From a checkpoint of a small contrastive audio-text model.
Model: log mel input, encoder activation relu, encoder depths [2, 4, 4], encoder widths [256, 512, 1024], text encoder width 128, text encoder layers 6.
Training: 4200 steps, batches of 128.
Rows from block 6 of the audio encoder of a small contrastive audio-text model, named by matrix and row number. Rows with one number belong to one channel. Each number is 500 + 25 x the weight over its row's rms, rounded and kept within 0 to 999. All counts start at 0. Numbers have three digits each.
After each channel's rows are labels from the 100 clips, of 14976, where the channel reaches its highest value: "responds to" is what is common among them. Only what is clearly more common there than usual is listed. The data: simulated sounds of rotating machines with and without faults. In brackets: how many of the 100, against the usual share in percent.
# convs1: 3x3 conv, stride 2 (encoder.blocks.6.convs.1.weight, 256x256x3x3, each kernel summed), inputs 192-255
# convs2: expand pointwise conv (encoder.blocks.6.convs.2.weight, 1024x256x1x1, transposed), outputs 222-295

convs1.252:479507499472517526491510447541482505468456466511486493466499448506533469480555496497481484509496537515575473473498501516512531534491499493481458485447446517531497514456515505479446521477496501
convs2.252:500536500534483465502489508490492505500485456475550479528430559458523517466500483526530500513470493488490478487524542500478460503500522528525513500449513500526452500445516500530522475491448500500469526517543487500459536515
responds to: turbine (46 vs 12.7)

convs1.45:497508531475484468526450487527525487509492533517513468480484522463501490463501504464499471483534498496489497512482513522490509475523514507503579482484497509549523505443488529468484508483531470
convs2.45:504473500518529461462461528473472500494500525455500507495455493500500447533500469546500528518465533490500477500516511473514545503462570522522530522523545473528491540509500490500518529500500467500500481479500526492470516456
responds to: compressor (72 vs 12.7); bearing knock (34 vs 13.7)

convs1.94:526525542537534476489496562531509498491518544490490507497474471482495527504469512537494474503535487503484476446477540474449501497501520507434497483481519504484482490514505514478482484504534433
convs2.94:500489500568521417533511500503530479500500453500529521463500476516516500525475500469524500500545500500529470536487531493527465544481479501458499519500500506492535500500498500500510516480500500500500515500546506529474487547
responds to: speeding up (70 vs 33.7); electric motor (51 vs 12.3)

convs1.100:452505478524474504476521504496504482483505545497489509461454507490508524508525530486511501524494523488549540492476524491504509498530494508465480550437523484526533483534544559478508522447467522
convs2.100:526493500500478500500479484514534561501488500463480500500531500500476441512454457500500468500449481449505500470499550468500500500500474519500566495438473500488540521473460434468522483470500500500510500533500500500500513500
responds to: gearbox (48 vs 12.4); thin (high-pass) (44 vs 12.3); air leak (33 vs 13.8)

convs1.13:482474500500522472498490538516436470511528479492520506479494487455469504515506532475482522488516483442475501505497503505429492532504468458466526529587468523522513489455502518481509472528515495
convs2.13:521481505500500500469500556485495500485510527558543530499500500472531480500444500541530465483554489483500475500495502502489500540440501492500472509500500507500508513548521487548487500539479500450523497536538500482514527501
responds to: compressor (98 vs 12.7); text has "speed" (98 vs 42.5); speed: medium (96 vs 33.4)

convs1.6:535516520483482514473495479557489474489522513510466541502511493495475541509489511502473512510465510495511511481462541463499532525517506480528504467508560465504508524527495444479518525474488509
convs2.6:482487550475535481500512494500490500500500500474500500500500475533475466549500511440500454468525500491518543506480467500489500529452522500494500449495503511522500486526498485466544500444500500512443500457491445486470503524
responds to: slowing down (91 vs 33.7); compressor (61 vs 12.7)

convs1.248:473476524479511517502465485501455536528506473503506481498521481495482517491496486511526482504480479478508521464522478526490488506500517492479504499512557553497497477479490480482516470509466490
convs2.248:500468507515500500528500449500500535482513468599484483559500500518473500494467500500517535549500512484471546500524482454496440534541500523478467500514495515475500500500500500439529466500517470448468505571500500500500461545
responds to: speeding up (95 vs 33.7); compressor (91 vs 12.7)

convs1.4:511490510541491519458482525522498530509514450496500520500523491499545511523499525466486511453474505452479500533500509483490463484494498466524476445508492458559468515515475524534511471489490540
convs2.4:435470500454500500526500500507525414474451469507521496482496500500472532500500444517500492500500530500475508494500500500500500500491530500491500500500500495516466496515522552534500530580582500518500497514470505500500500516
responds to: turbine (53 vs 12.7); gearbox (45 vs 12.4)

convs1.174:476468499523493471481504489502530485475461489505519466470505496499497490456503507525462525518512446484500475493450483514511493527460500521485507505509519447498497506470512485536477485500511552
convs2.174:500455440488472504473513504454500522554529493522500473484532533495500523500500484500512500543491523500500531500462463509568500500459500493486531510500527457463500534473541486500498486500450539530525500500500494538533491467
responds to: imbalance (61 vs 13.7); electric motor (30 vs 12.3)

convs1.97:473515467509463482468522490481503468524515449482479500470540517498524505501488523506526502488562472509479486457466471514496519499527487507485474519448496489458496517512534464535467511565493506
convs2.97:512432509459491518496520462512535526514500465433522504509507500500516471502500485500485458500519483500521485500500472477563460484500543507524525502500471500500479468537508449527501513498548536518500512481500472500549500500
responds to: speeding up (99 vs 33.7); electric motor (65 vs 12.3)

convs1.39:506517533507513489475472540504499547460491474498475491490508469493508511449474504494480476453493497500485508540557554484487492530520489452539497496515494460507540523478483519506455514531495517
convs2.39:454500500482497500534528467500512496516519482500500500500460530513531500500453472525500519491500500511518480513481500500466430524481527500464525469541500500437500516533452509500447500521500442488504500475500510492492509500
responds to: bearing knock (49 vs 13.7); electric motor (45 vs 12.3)

convs1.53:503527466518528457527481446478500500490484520520483492498484548525490515521507492482534556479515492454472485492537457519497516489522483514478497529555476523527495503506498476512483525509464511
convs2.53:551470486500509527500548484486500500500472500500535498500547468483480505500500444500497500482560500554477500487476478539500556489532488477531484494500518465500500500495500500485471463523549500466548516543454500497530474535
responds to: turbine (46 vs 12.7)

convs1.197:484513507519506511493399503489509526478463493523483493485535507502512485510487502477491467539518468485490502474552474511506495486494510487455463498493475496486480498545522493504474501515513537
convs2.197:458500519507456442498488486513495500506522527541492500539500497437541500500516510473497476500465509482532454500482522500484536493476500500477519495481507480500481527490500562519537510471500500495504491494523423458493529499
responds to: speed: fast (99 vs 33.1); piston engine (98 vs 12.5)

convs1.117:509476539505499476556449436524477472528521547500514520547521491431465489515484511600526489513520469519505509478470465481508512492497479480525506544451491515494501536508501526502476526531488508
convs2.117:520529500520533555488478495523533502500500500540513493500514493500506509510550519460483500485528491500500495471414500500500500513500468523503500439506501576481537500500500500453500580500500503500561537502498500474502500500
responds to: text has "speed" (81 vs 42.5); speed: medium (79 vs 33.4); compressor (72 vs 12.7)

convs1.180:522507490498517495459545509495499487528492502479464534484505549520522532489520527507512526477464469502508534497531501497461523496477484500488508495471488505522464501507551519519484485475489468
convs2.180:489529502498480534500500485514533467491459530498500530519500523513482500493489491500513532500569500527451501457492500500500531500500460477500516503467500556522500460500488527473464522528469499526500492518515467522500529542
responds to: state: faulty (91 vs 54.6); rattle (64 vs 13.7); speed flutter (37 vs 13.7)

convs1.175:520508475521505488453499529517518518462522531497496509475513475521513550474517506497505527505486466480506463481520515496465505454494472467478491464507442478536560476515491538492504469525522496
convs2.175:464496455486500500527536487472435512505467490498472441500472500490500500500500534505500472514465566503461454471500486500500500500515461487441500495445512492500472531535500526500505514500542458500489500479472531469488517520
responds to: electric motor (75 vs 12.3); clipping (35 vs 7.9); text has "clipped" (34 vs 7.8)

convs1.18:517537488495500472514481543531476511516518487498572496503502467469483489484487509483497459470536478481540506503491583507488534429499521508482509522470502497507500504511481493473495521552467523
convs2.18:501471522490472500500500486500515500525500500444492483500487500528528499482500532500500516526500531528476507527500531506507566511460543500489537500477500484500494516539518471500500487535520465486481490500489542468531500481
responds to: reverberation (80 vs 35.2); text has "room" (80 vs 35.2); text has "reverberant" (80 vs 35.2); compressor (78 vs 12.7)

convs1.206:526446459484504542464487485520479486529457515519489501448518514503483517519459518489505527491479528522496479519481533509488513518503533507473464491468512533504482517509538494468445509543509516
convs2.206:488493500534457467395489520432500500468466517480540500511476514460497476500568500500500519497500589517500462511500500500532460499487470544495443500500440500500493490468526500492496509496550512500500510500500458533483500527
responds to: speed: fast (92 vs 33.1); electric motor (60 vs 12.3)

convs1.40:479506489511510528472477484508540532500505491532492515511530480487498498483525509533522479495477519474539527498476495478490522489500530501492485482493523490535497482472520480503502506528489503
convs2.40:500498466499484491520491508499458473471500500500500553480495483442500500500534500445500492500494500502500484532486478480486487494531500562491526483500532489507525500501500524500470485493459481510500519500482531531498547477
responds to: thin (high-pass) (100 vs 12.3); fan (32 vs 12.6); pump (31 vs 12.4)

convs1.146:551502511526491518516536512536456470503482534489463460460510488469532460483489465479509458489501479517508477510536498508512510486514436463513506489500518511506503465525497457475482531472491476
convs2.146:479533539500541491500475500500494481500487428510500500500453534501511500500467443538500500512500481500466525497483500519500513551521476494480526500500483478490471526486481505485520559553508449516500491500500548500491536488
responds to: muffled (low-pass) (81 vs 12.2); compressor (66 vs 12.7)

convs1.229:486492494508509434494482518494524517521492501521482540464490510498489513486483459550498518510519512500486503500465540486490483466502547527568515530487486542501494568457529547503531526504506458
convs2.229:533460445500548500510500500512535504500499539500543460500469500500476508501559500469459537525500500520545500524466524466519524496518497494500493481450496510500500532513486500481484471529469482500500500469510469485543508501
responds to: reverberation (77 vs 35.2); text has "room" (77 vs 35.2); text has "reverberant" (77 vs 35.2); slowing down (68 vs 33.7)

convs1.33:516486473510478486486519509445507493511484502509532524522538517497484520484514456525548492495514480510528529494517511525501519522466483501481468495492482550500524501520514492443455492475507488
convs2.33:500500500473509487537500500526523494548500473500500500488500496500500484500551500488515500467480504500548521493506482487475497520469500500546500481532456557500500500500500543498531486464500500518525500500500530492454500488
responds to: state: faulty (94 vs 54.6); rattle (80 vs 13.7)

convs1.243:474489510498493475526517530451496468467476486491508486502566453499507489474481453511504527513508488485502518494485499518499499462501501509492479507543518510507449517537466476542470529521500492
convs2.243:500500489506500500500500459500492464495513529527472491485520500460500507490504500520469500467508485500500507475465519522507500500483500475500482469453500500515474479494495466500500500514500500510500500532480531466451500495
responds to: reverberation (89 vs 35.2); text has "room" (89 vs 35.2); text has "reverberant" (89 vs 35.2); piston engine (40 vs 12.5)

convs1.90:456517516482498533495505489504512495477507507509508500536497446517528481488514501543494489487517452497487484497474544455483447512529487490502519518510495516523491508527515456504498481512501481
convs2.90:506526485455500490506456451441503457495566529473500525520547500487530479481540500500515500500493500512486466468533542459473509554472511500409473503480528486478520506500449458500490523508468510479500500484493519500468472491
responds to: quiet level (97 vs 29); piston engine (48 vs 12.5)

convs1.190:483505501558493500471457486447513499490507532494463521473524463488507495559481510511495515535485502506508480479504506476437523506472526498538478529480477461489497483504493532485516502478523559
convs2.190:500499504500554471500500518451521462494524500508500529500500468451521500569521497533507533485500465488497500490500519500500476500517551454500491482500500500473500521525512540536560464493500478514476498562500500517434500525
responds to: slowing down (80 vs 33.7); compressor (62 vs 12.7)

convs1.213:498478468534499500474497503530489500470533460521521504468410516483472532506544544501513525522505485498503511529524529466474549508483486489464478484482455524485483494480519480527525495456543502
convs2.213:463474505536498451500463533471536496522499481500500542518522457491510510500489533498500478500479463482521500547467483508570516510573500500500585500456452464498451500484504456500500440496458500500501500491500478497487521500
responds to: imbalance (40 vs 13.7); electric motor (34 vs 12.3)

convs1.157:458540553460471502533467464479487470475460543520500513500474570531504509497534484516486484475496508441483501474548517495509499526489508458499525494503467472476520535515557529449538520498506502
convs2.157:512512500513500533477500504492511507487476505562481530510475500459500500496466519510522533500510500500465489504480500549485504500461520489500481452523507500504510496445500527510541460542453533515521500500492446484498489500
responds to: turbine (47 vs 12.7); gearbox (40 vs 12.4)

convs1.118:502458450489483490536503501527479548478442490460502532518472471478513523492489509476482496499501485491504481490521499502493469476487456489486493481479536509495484478531423578507450511522540500
convs2.118:437512544500517500499532456481500494487470450484500526467500500474500523459459489462531583478470500492449483437475470499500495500482500500474495495526473523500494503527471500471478500526532500538465500442535500500500552540
responds to: compressor (83 vs 12.7)

convs1.111:522485465528492452488526511500493492504467533506499473494516499507509502517475487504444542534506498499480540527534500478499508495491522501521489523534516498431449488485507495499497521486500458
convs2.111:455500556495500453548551500500500500530503467500500545493500512479501489509500512477490500500513500500500500529557519505455495491500522454497510487547455500500508500500504503523506489453500500548472500496558552500435452490
responds to: speeding up (100 vs 33.7); text has "room" (98 vs 35.2); text has "reverberant" (98 vs 35.2)

convs1.239:508518508500496494481548470469577526471486486449497497534479454503530511496479529509520487484461526469491528497462518471479542489504499490499471496520521484526552510493523502531556500522466534
convs2.239:535500529541500465500473541530500476500500483533511471481464500481466500465531498532528500541509500505492500521487500474519504483500497519469500500500500460500551500500520555525471470503512500495514500500507477448497488500
responds to: gearbox (80 vs 12.4); thin (high-pass) (48 vs 12.3); speed flutter (33 vs 13.7)

convs1.226:484537488553479460482513450516459520477472496486506494497480504511527488503497499501431468482489471501497482549546523459514499491465476505507460527471520541490482514492516534474481532494460485
convs2.226:518500511454556446483498472433500500465524453500485515500480497500500489500483500500540500500544500513474544500481505522500521500500500500446509500475462500500500505502507500475515527511500500500471561500500500500500491543
responds to: muffled (low-pass) (73 vs 12.2); compressor (63 vs 12.7)

convs1.222:484531477487476484525526487544458571520482467482497522526531506510513503507503452516506471531488474529505501473505464502531475517547538513502519481505485504516497509534524500553536502487490462
convs2.222:500511500500455507560546510500481495475560479456500521500479500500500500469526480508500473500488500544536500460503510500510500500493554540500500480479513472500512497500500506500506465468502440476484457477500451522506500515
responds to: clipping (70 vs 7.9); text has "clipped" (69 vs 7.8); electric motor (36 vs 12.3)

convs1.255:467454504514510493461460484488524502501497499499475514493468506472497478512486497528570508521479469474526426558497530481544519522498482482515445550493469481484503521498517474542492491456512536
convs2.255:500513500466461570482481556465487482500500507530500486500500531500469500520500500470510450500539500500519489500482556571491500470474493454500516496487507493515470561458513516500516534474500501547500542519489472526486500482
responds to: muffled (low-pass) (100 vs 12.2); reverberation (78 vs 35.2); text has "room" (78 vs 35.2); text has "reverberant" (78 vs 35.2)

convs1.219:466523474470510529481498490505458523514479451450517467511509547502494502521509496496502549516494524519500520514527517507513508492488539487495529528501511434528498464481543439516520525501507556
convs2.219:484511516531486500520500500534500448500500466500500529500500500500510485526500527466500504500513529506478547486500500529472487526568500504500500445520499485500478474500535477500545500477540500533512500500448500500535486500
responds to: slowing down (60 vs 33.7); thin (high-pass) (41 vs 12.3)

convs1.68:510475483457479546480535519503495463470465468490468471485455502496502521533493506508459499542470470512453498503517499534517483463469524492551493492512479508466506519508491511492544509470522581
convs2.68:456456560483518527500500513502480539500475521528500509482491518514505487539437511500514482486482477509507561500500478549525505500482534500477473496514480500535506500535500481469504486546500480482473492513533535500497498477
responds to: imbalance (66 vs 13.7); electric motor (41 vs 12.3); text has "clipped" (27 vs 7.8)

convs1.62:559523455540465529542478509506520591507509504487497505503497495506525557512499568538484551462493533506515497500530505460484541524517499474489516482534487532498468552493481492566516537524469481
convs2.62:509519533495464488500438500525462500526500481465436489443500505500532539500525510463491535524519513444523479511494496552500503514467500450500500500470462500474500476465561532477500500554511500489500500525546455500540500500
responds to: speed: slow (70 vs 33.5); gearbox (55 vs 12.4); imbalance (38 vs 13.7)

convs1.240:511473504519474503517549493506452494541500485511471521513486546524483539472507498534479501486475484453507505507553516503514516466528499495464492512469526494482446498494491515500509516511472530
convs2.240:442481516508503551500453433500500484510500476500468469486487498513508479500484500516503500480504500527500511468500500469553521500500526474500500490500459458488504545493502462500500450525460500500482500500500500500465529500
responds to: reverberation (77 vs 35.2); text has "room" (77 vs 35.2); text has "reverberant" (77 vs 35.2); turbine (56 vs 12.7)

convs1.17:535511514532513492494517521506465470474490485484496511518489497504545498525480470511525537505479519500485543509512468464471521495517501483491475512520515532513517506547573504461528469477503564
convs2.17:511482513523471489436510536463514500500500499468500467491513500500480453457535529484500566487476500519500508471491500500478501441500492500474500500475462500451500550493500530500455427500479480474504500541542462494497476488
responds to: gearbox (37 vs 12.4)

convs1.109:495459521493480505512475483493569524527427519484507515494497481490487462513488454526497483502490510458515492538534526467458526539474476506578509525486516459500477519511475531481491525578455482
convs2.109:557500464454500500500500509480479484482500500515519523500481538500486500500474480460500500472523530500543500440475500521500550537462521509484500500529492493501553500453500513526531500489536533490500497481500500479454452514
responds to: state: faulty (100 vs 54.6); air leak (98 vs 13.8)

convs1.234:500447510487484499517510472561510489510472507486554497448516484476498482479545512441505513490501475513511442505499453518484475465457515497486507468489479523492524498520507523528520500496491494
convs2.234:480517543500462487488500500468500493547537500455500524486500500478488527463505503537510485500500491471516498500463500470500525501486500500533477532488496542500459553475519521426448479527500483500451452468482500501541523490
responds to: imbalance (99 vs 13.7); state: faulty (99 vs 54.6); gearbox (70 vs 12.4)

convs1.70:472565480534456468520498491513461473469484492505551490496478524510529510486498490493488526470470488497525464462485521447518544515494491505530512492526498510532465442492494493484502551502476528
convs2.70:474500520464522500511540487556486457480481481498500579485474517483526513485500500500500480456543500507500561530500500500474500493467477511509515470539483499500500500547512497498527500496499500543532500497495562500500528476
responds to: slowing down (100 vs 33.7); compressor (82 vs 12.7)

convs1.247:480485498550537491463562485499553561508475471506542524510493514508518460492512462513465496512521484517471494469475536464493507466538483496508504455505495509517511510524475520539515459499510509
convs2.247:445545533500505485500500488513500532484490500500500500500477481505544546500500508515469457500500500478472580481498493533515511514515500500523508500472417500486500500500525510506500495462509503451495477447500463514488434523
responds to: clipping (55 vs 7.9); text has "clipped" (54 vs 7.8); electric motor (29 vs 12.3)

convs1.87:501489563486527516535440497510488504502478473529447488466510515511498469508510498547522493565522498492508505504519565483528510509512520505540537507487532499484506492497475463500486494466473481
convs2.87:500500525439549530491540488521500525500500546460500482446498553500479480523524512460466500559520489500494542477500500483485461468500500500500505500506527520453538500499522577492517537456500474469439500500500480490500506504
responds to: speed: fast (83 vs 33.1); speed change: steady (61 vs 32.6); compressor (60 vs 12.7)

convs1.73:525521485484552516512544480468500491475531479450468494549496495548475498479490495496507491479444531502455498475493477502544491474470515519526520488532469472482463508506463493492448478470580516
convs2.73:499500500430466567500508489546500491500500500527474551518481500477500477527530481479558500484515500529500496505471484490512513500477454500489531566491500507511459520500456493475467500500453500500482475515544494500500557496
responds to: speeding up (77 vs 33.7); piston engine (59 vs 12.5)

convs1.8:552501480517466556514525426483491511471589509492497518470488511498516523510504521418470494503478513528512507518513564559526480438475525482459484545525501531512512472560510501504459494503476527
convs2.8:546500500505512495453500500494500500500500519488500489500500513461500450500541472500504538483500497498476503495473524555500500500516500506514500500460500488459466500489476553492473520468494507542500447492482500500500510500
responds to: compressor (50 vs 12.7); clipping (47 vs 7.9); text has "clipped" (46 vs 7.8)

convs1.75:470510509514464520498531508469503505504503468454514535483530512466497437502521550481539479520516468514495530531500509502522465498521541515449472468506494515493479467510464537488458524512496477
convs2.75:468543471500549500474500498500500500513478537500500572500530477487483500485546482479527526500518500503500490500500475481500476500500528492496459520493479475499500500589496500500490508528512500511520500478495483490500493500
responds to: text has "speed" (78 vs 42.5); electric motor (56 vs 12.3)

convs1.147:528488504487483500529522540470467469484504513460500493454498541562517504516501541490494542489526502476518514510534510508461522526496510507455505511582525496533525554506528522549497514525469463
convs2.147:500500500487513500504471508478500512463526478500526514500498500483500484482540460500526500500542510514500496486508500469546542459520547529513500502532492480488500523500500544500497490516526492481500500486455475536530548551
responds to: speed: slow (64 vs 33.5); electric motor (62 vs 12.3)

convs1.44:463467516510498487474483514500452484514456489500473517482509481503476523549519475518517484479471524468471493471491518514497502482466497500565541464520501557480493527491522472464518484490471495
convs2.44:498447492500526477470528500500500466475500488495473465554471482500520537485487525514456495500500526500485449459500524473500522457504500468481505478516573522539487465562540500545498500500490516449500577506497500500452491486
responds to: compressor (98 vs 12.7); slowing down (62 vs 33.7)

convs1.245:513508460526506504513522479494566479487438513459480477487467489503498497468514437515544536526533490478531508474522503491476497522526503528492491531533474484537466486484528476499528479476520488
convs2.245:542500462500517538444531500456547500500539492500500500500528500486500469533493500468513475500494503500493514585563470516500538550510515500500500500500581512458487470503500471501514500500500506500500502500512500500493509512
responds to: gearbox (48 vs 12.4); turbine (47 vs 12.7)

convs1.185:507529499502491484516464457500497413467523503484518517541488544516495516521505495518531515489470479502456505507494470501509447505492498486477522530513515494496490486492483515491492513522545531
convs2.185:500500500500500544493555480500500500477481426506500471470495522492500500424457500483500486500496507500470460516490491445502492576500545518495500522500459572500478483472488500528469460502438463500500496500500500470517500510
responds to: electric motor (50 vs 12.3); muffled (low-pass) (32 vs 12.2)

convs1.105:518536508497502483461483499482491502474494517461517527515542514537441479541535478502493510501500557464573510483488497516504516495493490485520525485484533490523487480451514451484523533533509491
convs2.105:502493500500500560484500500528459487521514492478500507496509502500500500465500476479466500499538474457491532500497500500492468496500504500486500500500505483475500507500489509530522500500500449502500500548556454443500443496
responds to: muffled (low-pass) (84 vs 12.2)

convs1.244:527476467499535478470512512539492498471475513491517533517491524497488505510517477507513526500486467470532479508545490496474493480443481473500477500442505491490510458489507484487510538519521500
convs2.244:542500508477460504500523526473569500517483471519586529500466489500509500473480526549500546500498500495501471545553472508520471536474500543465482500541500500500500485500485433537501500500500519514514500531505511563491525500
responds to: speed: fast (61 vs 33.1)

convs1.26:479485489473504511474524489495488503478560473542475548479495511518507466517526520520499470459492526519525492534499506481515522490507473506483513528492568510491480463512525480490501467517509520
convs2.26:500493541493468465494475525500485516489462500500541500455518530509500547500529584526486500500518506474471500524500500524500500476548576500506494500537512500467449466529500500524500535500522463519486553556527510540500515446
responds to: speed: fast (71 vs 33.1); piston engine (65 vs 12.5)

convs1.67:506490502466483517527481505485518530523529442507466489491510528508460424493531473473530472492493527463452491471506496488482499475559470541521513484448495487524500503504526530500488456491520474
convs2.67:500455500500445467500500522520460536463461526494520515500500468501529500466501500482493500500491500482488500498500505483472500479500485541495520484491500481484500527505443500500547500567469466499486500474500500560559491500
responds to: thin (high-pass) (84 vs 12.3)

convs1.95:478510481499503517560467461522500546491481496511495485479496534562515530466483523518480503527516492503482470556477513509497492495471486467486473504471547528499526490483486542531484490492494544
convs2.95:490541500527540485470500492525500460500513500427556500464500514481538500469554493500500500517500519498461531474489500536500515501502488500500478483505549548538440480500480500488506500494489500500491531547518529471480456500
responds to: clipping (55 vs 7.9); electric motor (55 vs 12.3); text has "clipped" (54 vs 7.8)

convs1.187:505490534501500526487465469537490561487511527512515519504481508512470496514537473517533503474499478498498515460466492495466470499490494469481508494485550475489499492482535444497500525518488508
convs2.187:502530500470537500489570500488493500500476515500483491476506459472468499500500478514500500511486547531552483500540515482500500495479500571500499478488551447469536500489462493476514557470500500557435523477471497529514500496
responds to: thin (high-pass) (99 vs 12.3); speed: fast (64 vs 33.1)

convs1.23:525495518465468452506497522512464525500510509513529477516492520501512474505520468521492469507478526489534486522503493472488500498489477503514493455528476503521535584474546473490475482489525527
convs2.23:500509504506489500497436477500499500489488445474478488493554449500500464561500471521527467472511503520500500500517510491520495504479543483500495474513482500483453522564500544500500500482513500463517554549500442563500532469
responds to: quiet level (83 vs 29); bearing knock (41 vs 13.7); machine: turbine (37 vs 12.7)

convs1.108:467529518491485436474516508502512480501482483513514496499505458527507485491484490515509487494495484518500501531509507510497469497509500535532516483516499487522526416480502473467487509497519497
convs2.108:500494477497500495545539461500517500479471448500500461472482560473481505500500539525470504491506520489500536553525475500500504500504507478500500500566473500500523567505527481488500510532500506525500477471488500500530500500
responds to: turbine (55 vs 12.7); speed flutter (36 vs 13.7)

convs1.102:507493503513476528466497496490532509474490490499504499447503523458483514492517506454491484515468467504478493506461455482492511529459480518556478509524507511492490526472502529537429515491492514
convs2.102:467432513471487508475500500473500500505500541504541498491431491500500495500534481472540520500490522512500482500478495500500500553535556500458512534500500500500500486500504500474480500519479533524471513443505474500500500540
responds to: turbine (40 vs 12.7)

convs1.86:497473485524499532517492542490507469503505493475504467472509497489545485514496512499495499480506494533479537506542463530454508506474485546495514534511506492542495512547534464508479482487509462
convs2.86:466515535511498612473500500449496500500454500489466500512480500538500557500500451431501500527500554581476545534500500500500470511500500497531518500476506500500484515500503500519512500500472539526468471497503502500500500500
responds to: grinding (34 vs 14.2); thin (high-pass) (31 vs 12.3); gearbox (30 vs 12.4)

convs1.246:559494484487521486462481484524489492556531521505519512506526533506524501525557466533443506526488526562481535521481485518491497553543495496518531504502517477484487484531483487472488488506468515
convs2.246:536500484502495495498500529465480448500457500442531546560500505490482507500500480500526547494500488500500523500500500508500531500496508498539499491527496500478500500491497500500500547521500510500500492478500506474500460500
responds to: speeding up (77 vs 33.7); compressor (49 vs 12.7)

convs1.176:517506498498500470481512512504464609498474503484510505463534471525491472507487483554539477486498488450477515478459506488448477473490465499492508457495508537492490511546530516555499501488498507
convs2.176:500532473465514500500485500504525512473481516520485514482506492500530514463529498500500490539469500427511461505500552517500482482495500477530536554479505506500523499512500537500500500516500464481542524494500468478518515500
responds to: muffled (low-pass) (92 vs 12.2); text has "room" (70 vs 35.2); text has "reverberant" (70 vs 35.2); compressor (46 vs 12.7)

convs1.163:502492520504526483496549540509497514428498498495496490496479489512522520496485459494499523526506507452498523512500529481489520491489495537445476528520504497547535498540556466468506508522507488
convs2.163:530470500500500489437524519500515586500539500482480470467482500500525500500483500504509509499480500500533499500493532496500466493500514500500503500483500512453500473500468500540506491436529521487546435500499538500471494500
responds to: gearbox (62 vs 12.4); thin (high-pass) (49 vs 12.3); speed flutter (41 vs 13.7)

convs1.57:561484480489453518490450518473512512536540492525484501527490493558503501483509459514480508541490470545492512535471519505481530511539541539516509548508502490519525489524468477482516569497513499
convs2.57:496531500479500509537531553500532458478489500493466471500505490558492495532519500552494500470493498475488482481519500529529500491575500509519527497460484481489500500500514512500510444469500528500500469498500492524570480500
responds to: reverberation (92 vs 35.2); text has "room" (92 vs 35.2); text has "reverberant" (92 vs 35.2); speed change: speeding up (60 vs 33.7)

convs1.96:537519480509501484491498505508469499494557459513490477502435439522510452476501551476492521461454512521489491501547517534478473516481483524520517516446513543506515513488483478465513470487496486
convs2.96:510525492500500475500529500557556528468500500500488501536467500492524482523440500480453554544500478540500507565489500500510520466483563496500545492518500461500458481516500459526487511495500512500500483500500511489482500500
responds to: electric motor (56 vs 12.3); clipping (43 vs 7.9); text has "clipped" (42 vs 7.8)

convs1.235:497556502511527497495484516488531519505504501494506514471531470437502470518459487483538507475511510487477512533520485528514468507472475511556517497497503489481505464453485557536500491498467487
convs2.235:530520485500528465531473490500453500519533540500497500538490500467528500503500494547500500500502500470500500462479503525500471500506558500500500482478519522476500500459523500500500545500516546548487500475561504439479500514
responds to: text has "speed" (75 vs 42.5); speed: medium (64 vs 33.4); turbine (41 vs 12.7)

convs1.27:477534479444497459501506502488505506463480515495527471503496548492506526498495500480452484538463482504478488484513509459501483459467481522479490501503524447497510519530517471476496520492500522
convs2.27:524442517500519595454500460458500484508494470505500500525538500500500509504460446503517505500500483471499489500500500500500489508542500526548435500496500481489489514500500496568542549480528500475465473528490479543500490522
responds to: imbalance (45 vs 13.7); rattle (32 vs 13.7)

convs1.210:509466484510434482513465496493486511535504525487495519496525499529472484533494502472510492532473492542511514530564516484529474531487512509459507518520516471492505484513450496479510501534499518
convs2.210:514534500500477521482500496454531500472500483560500464491510479500507500524533491500488539500484506500500472472500500514458481484455470523467501529444500522520500500443489568509556500458471500464464480510457442530515525541
responds to: reverberation (63 vs 35.2); text has "room" (63 vs 35.2); text has "reverberant" (63 vs 35.2); squeal (54 vs 13.7)

convs1.60:504467534484499478505484489488521485492464451497491457501498500509512479481491443475509490497507509472442504494500494475477507472494456528480520534495532488475469485516541504478505534510479500
convs2.60:486483502500500504538551500521500500461482440520458563457500517536527528500500459476488530500528510500483515500455503465494499500540500541500500503475500482500500500585492500500488465463533500510519500516500538500500500492
responds to: compressor (86 vs 12.7); speeding up (82 vs 33.7)

convs1.3:549479486530492505526469502508491472483507463496498506507535475516521527474490481537513481480485472556507501433465551538448490528466502493498516470539459502502501509440499487493547516509509501
convs2.3:555558537479485510500479549485500469505491500452524562535500471450500500550507481496518500500534544500494479532490500500500466500488500497478472476507570512527507482500481500496455500481535540497494500500500500560542500512
responds to: imbalance (38 vs 13.7); clipping (30 vs 7.9); text has "clipped" (28 vs 7.8)

convs1.133:460509523501488452498480525445469489449452504509521505453483477466505481504525502462488472507497481501503467505456437522522484460464483486500503506486485522479460497492519498499539488528485479
convs2.133:455500500514500507518539500500500555468500501500554486500500484504505485465517510520500510468500490460500482478500522507503500484467473444484500538532500491505538525525537525500569500474500509522500500500500501526527510554
responds to: slowing down (100 vs 33.7); pump (58 vs 12.4)

convs1.216:483482517491496470450499491489509491485470560483549495508429521501534470495550513454488580440526500487531495521550501491513492466487455501504472527494488514509525523516521508531500516474472474
convs2.216:515500531500468514509511503500503500500534500504485516486486466504480500451506444519520500487500501503500500471536480500500474447466500494499467476523466476531483505481469468500500507496498495486500500487500505499538539472
responds to: imbalance (100 vs 13.7); state: faulty (100 vs 54.6); gearbox (61 vs 12.4); turbine (37 vs 12.7)

convs1.88:513526482493469481508446483502464502519532514498530475524514454466502528510489488529541505495506521484542478489528525485507516518532470488461500502482493493484477515481539501477493525503527500
convs2.88:533478485467489523575500490488452500521500522500523441500500500476551500500550491526486521491447505541484462449500500492500565500500500485479500500459504470543518500500500513500500522507500500512448489500469512500528500500
responds to: state: faulty (94 vs 54.6); squeal (59 vs 13.7); speed flutter (45 vs 13.7)